Weights of a small image classifier.
Model: 6.72M parameters, 40-pixel images, arch wide_resnet, norm batchnorm, activation silu, depths [2, 2, 3, 2], widths [96, 144, 208, 320].
Training: adamw at rate 0.0031, batches of 192, held-out accuracy 100%.
Data: trained on seven-segment displays showing three digits, 17.5 epochs.
Rows from block 4 of a small image classifier, named by matrix and row number. Rows with one number belong to one channel. Each number is 128 + 32 x the weight over its row's rms, rounded and kept within 0 to 255. All counts start at 0. Numbers have three digits each.
After each channel's rows are labels from the 100 images, of 14976, where the channel reaches its highest value: "peak on" is the class under the peak. Only what is clearly more common there than usual is listed. The data: seven-segment displays showing three digits. In brackets: how many of the 100.
# convs0: first 3x3 conv, stride 2 (model.blocks.4.convs.0.weight, 208x144x3x3, each kernel summed), inputs 0-143
# convs1: second 3x3 conv (model.blocks.4.convs.1.weight, 208x208x3x3, transposed, each kernel summed), outputs 0-207

convs0.117:153160058158153163066145141092194145126136151098129085063131168134130086148087117116107076120114090154082117146150140076098144091108080144122130103117143072192138097071128107059045098104125099178107092114110117135074096133097131063126120105078147106156123112130088142128078138103113111094118097125168117119101135107091127147122038167128192136084122102108114156128101053083124125107121127104126117088126091118093133088068124108163118
convs1.117:091109141134054133144086157174113148115128080129090120102123133138142120096128125116103134097110132126079119156127080113106038133071138099082158134091173131135133199086144149138104137155128160126161175164063182155105129088093121083176115155163121106100143197142070126144110147180143129131065153143143175169160104136137109046055122161142120166148130117118123137148146089110101076124114151118164130135141128092182093158119085102142138141070109167132174141123082104126126122152188115167131138131171139060114118136099114106137114052112090135131133080158109109152099102114092060139121184174085204215170095089118117142146168177169
peak on: surround (97)

convs0.172:102130136148114106113130138033123118089181109151085131129141086133096087114141145121143080061147220082169135056107122160116092100154110113104106118102116136128133120199110162193156109155101116086082140084145116157148156127086111141120127153154060166101120153177130112108236150090145126087128099148124115163085107146118105144102131104107111119138149070126173084139197202161114106107146095132122139101107117133163142115139097082083169
convs1.172:119141136099128122149099124096160058114118096126110152114099129096021118104106097139129097129087116130112119126119160140101118123125001091112090137116088112059025116120132134147099124096122120102129074113092019058116095111168120176124091122093151127120127097114138095084098106082110144161114082119113104132108127115122150130136119121132170098135063094120092137140106139124116224118133093106132119133090110123121127072130085117111120129122121130124084139111106108111096098088134117095080114113110112092118099136117089094144118138113124119112122147045133142163140112163094072112134108139182141042042115106114128119129074109017
peak on: screen (72)

convs0.164:159100085097147126117141101132188128103094091075103065082151156148171142145134104098108100159080112108089122140100060077128142096140101194079098081122129131193106112070159114077078155110107119154104106128085137161090112127122126064103149098118108075137117126185088152087084106105106116109135095188109102078121111082106132190130063140073202170112111113161093123117103073122123113110157121098073126095129125106109108109091081125128095
convs1.164:154083132210095105104128115121106116136143069100097101138118104177158110202156131145115133150125123159112123135123049127091055177082109108157142176107149103130169138154127155125154148102090135118125123175064147126158202065108137095130074151126076084193147154113101115112114106197170082107155210174110167142143100142112127121060172140103091132074149175124077127149143087109125124095143162124138112175133191129089094204084103158108143144113129142134169122139147106142132198158178081126115102128143124140099131123107138127130136070124053149101100074120107100112099140088136081131141138137079132163139099091101077180136138191159
peak on: surround (100)

convs0.146:096098161112145076135167133107114148091054123138129144075177159179131156103119134127115159082144146120113141114137130123065107134076101145081147109103109100178148147105117143096151156078134156102125179135158098058082051114098159127122118188181105199152092095102140103107157090082116167115119119095149141114074114168045054080093138137116124113068082123169108155078099118101138147150107139141131159133158144138103080147085068108094145
convs1.146:132161098079112149166137121138136150165157160160143161083108120126093136191137140132123138152086163123124144099147150165181167122165111145120173124171118135118115177130129125112133136169109141063138111096117064156195149136191129109087177087062189136113184108122096103149164098077113104134142093135069127162115134127140141135157068122182100232178128143134140128178181145139147206129113106148114176114162111097137124112136153154134101146090152145118106152083140161143143079137104092089200120105159133134075102106128120049090118104150154108134127150144147228100130129123154064090220153138141178147118126143147104113184198141142
peak on: screen (62)

convs0.203:087058143126128026159102089136081123144150067148106145107127106129152130132149097135145130142104155090098146094083096079151098057117143120085132093060109136132091083130124146097114162135094122104068119147177122103159100148097136098156165125119100135114151182203105173109155074132141151148071094150109127129124082088085110101124106069139118034114064154124134126116152094124107085077153129083097142154121109084166082105144145150089095
convs1.203:172087080137126122118107126069176093047153152126118080081122083065093040080126117116137101172124127125161120113161139140122146110110069084153114138158109128097076100087100103104127129140148152099131136146156112183119114091115091172135107098177128169124143153108189066148168121105056152168110126143112107147091076084098139143117122061083135112102218075107138090095092131115116192134114144125161111096079094126129118106091116055095099015106131154123147181117087161118111142129151169149138142102114115066099097102118104107089138164135162131118134119094076155084131126190091142111086131162126074117124121140115110090104104135091
peak on: screen (97)

convs0.175:180116116115138103073145124100149107207107094062113131080140093140129145089106140156158097186131142097140158112095143131130102114135230119151107131116169127128081111140077084138124116156135094130077155128076123135139133186131065125130191085121170102119080176101136071116136124114083089056122104078120100164174100149134130120201119125135151130144148109101137095131091077132117173170045072100072121091111102167099155126121123148143153
convs1.175:099139129138128065133108084122173126101105144115151097108126112070141132117215085079088147115135100135102122119124117145137133107147028150132080121128113118112109113112114121160125131094094126091133123129160053103093088144159129112099113156144094154105125114127137170110119162090140134116099060075116142114121138119097135126131121162108067107136078102187109136111065137090139078057185094088086096134078135129138150165111114050102120112144119124122112128137116119111061093083098131062088106156071076115138132085047152115124150110122134116132115120094114111093165125158086071094112110161170136070076108142127094112052126034032
peak on: screen (80)

convs0.11:187070152088109102147102111159105156174111125114098138104062134112133152061191098107134088120120114052120126167105097126140096171157144113119092152183151093103133093097094107090088105189110129147137142123154121146142124141059092137080105125128153063126029070140118068138099115082114123097157107067136105111108105123110110110121111098099096219182150109088125120089151140156131118132094072115171088135094138136109181112136084120119103
convs1.11:115187152117085072129113097096137116090111119077119080163118155078139147058122066087072166098134154149164138107118124107133127113155111128155143122128110145134154120136127119155078101073066126159122112061156112079127101126116130177088123165122104135137096102091122161042102128137145118084109131135130049101102109086071162110137122122129093063134139108176059171099149149089117158105131036124076126122096118150082110175149156082105075165168099160123082100100121127105084123090083130106131144099091125117139166098076096132122137139128129119141070142109114065112134126144067110129110084148180113107146132137098096098084042117030
peak on: screen (98)

convs0.177:103151140132145125108104108079112108136101096101119152171078125075147071073118079100063057122123110125135101149128141112067145192095087106104137100135092111143139082123168106174111105150093103124101128126122193136117193157099147106082082097135140124131104137112093146108093176138116111166227149135128095117148076087140174125095111125084139154093085124144111126114127147110096139133142093091144119155077144144123142077076077002118108
convs1.177:163178093138079128136142117104147108188123164112064125137178114152173133072060167176101102100139159113147153123127152144117086103162147101109125102130133128154138159135100122122169117161129104140133141090118161158135098089062133088124147109082108161118181062078122159088045114183127135114125113104112061124114181060098123058127130125146107146156104117134108141121155076112115152062156085154121143115131123163114108087145111176122090049136188107100089178143116069106151107095151122137182114145101098190125100130077161098172131122107134095136102141215165083141172093134091067167117155164130152059130170091103152082089123129156
peak on: screen (97)

convs0.143:086028110070122079118106093133118087102131108122139081114186106138158161124143077126094163128094117137106138147117037069088088089145152159101101119090131101086123112097149111113142170136099113105063114157112109083155092163098139076133160150119132092109134175176106183135155102077109182165059128136084141100135095118116132144105082119129102054105059155116117091104156165114090067106081115105101137123142109120119092086141125132158089
convs1.143:164093117147151097105080130131111121066160157182138140047154081130105090170135030092147036146134102103147146161111105148125144145152125093156148167166126115109131126111078153125136107166133122103129139171157130184116097132123010087098110103165139128178134071169144114188134140104020115136076122190108174122161092158126085176134137110126138151103172165163127085166108134101147122135089150133187119143174161141163111135141114088108132041110102082126173142140138176139143150166175162120110116107138144103124046113097133093093166178100100122108157103114077171096139120133143130156135122156115102143101127124109142154110161154156
peak on: surround (99)

convs0.185:117112163062111108166120152167079146191147114166101148102116097098136101086227090149098105118129080122133089144095128201165117086105116111139091118151087129080128078197126147078125108122109142110067130095137105144126087104098147115075123113075136150110131112121156130083121124065110121067124112082111084147169126101116082115101116119133081180201147123099115109118108147138091056128175055172161104106176145128176135159122141109124095
convs1.185:157162122103067091121133123103135064122146116092111108140092137026091097080098149089120128143081130107133116119142157107130121115155160067108160136096102145115109157154146103159072095084127134156124079063167090101143126146129088176150109100101132166091137089087141090112106110138082116139129085102122072106095115091152202105113118081134093122128149054105114141146146148140079180161104096131164083115083093107127115136150136082085118073141144170106090123093102156102074126114178134170188123107111109052080171105117134135177135148113119112118093076216141130113113115180060113126109107175161112110098138099103104086142058130046
peak on: screen (91)

convs0.97:120092104089112107083115144072112105118139112116147088099126083127123113128145107159126104140106126124074105143082104128124112104108201089112089103116141091096159136121092101095151120096112154077093113157097091131188096103188061130132160096080086108141146112104159090088108143103138126103091068067147025144118129109109026132116088115131098095170111106124106090106136114165068109131102089083147026086101111149104143111120124081120107
convs1.97:059134121132113090134132130134132124105075136134150082101133109060149124116139077141109129073115118123091138107119152153138140139171061129129130129152144115135119118112133103054137100063065104085128140156168117070122130099103104206178147073108150120110106130126167118120102140120107146141084094110131169151132126129104157134117122133094122053095103102150127135108057108161136137149188132090083167177122129107120141123096122047164115000082116094125121116162114110078054105130073177151113117137108098113126158087099090146104132080147135168123104172105084111132158106144071058122097136176162094078109089151095101154083088114075
peak on: screen (99)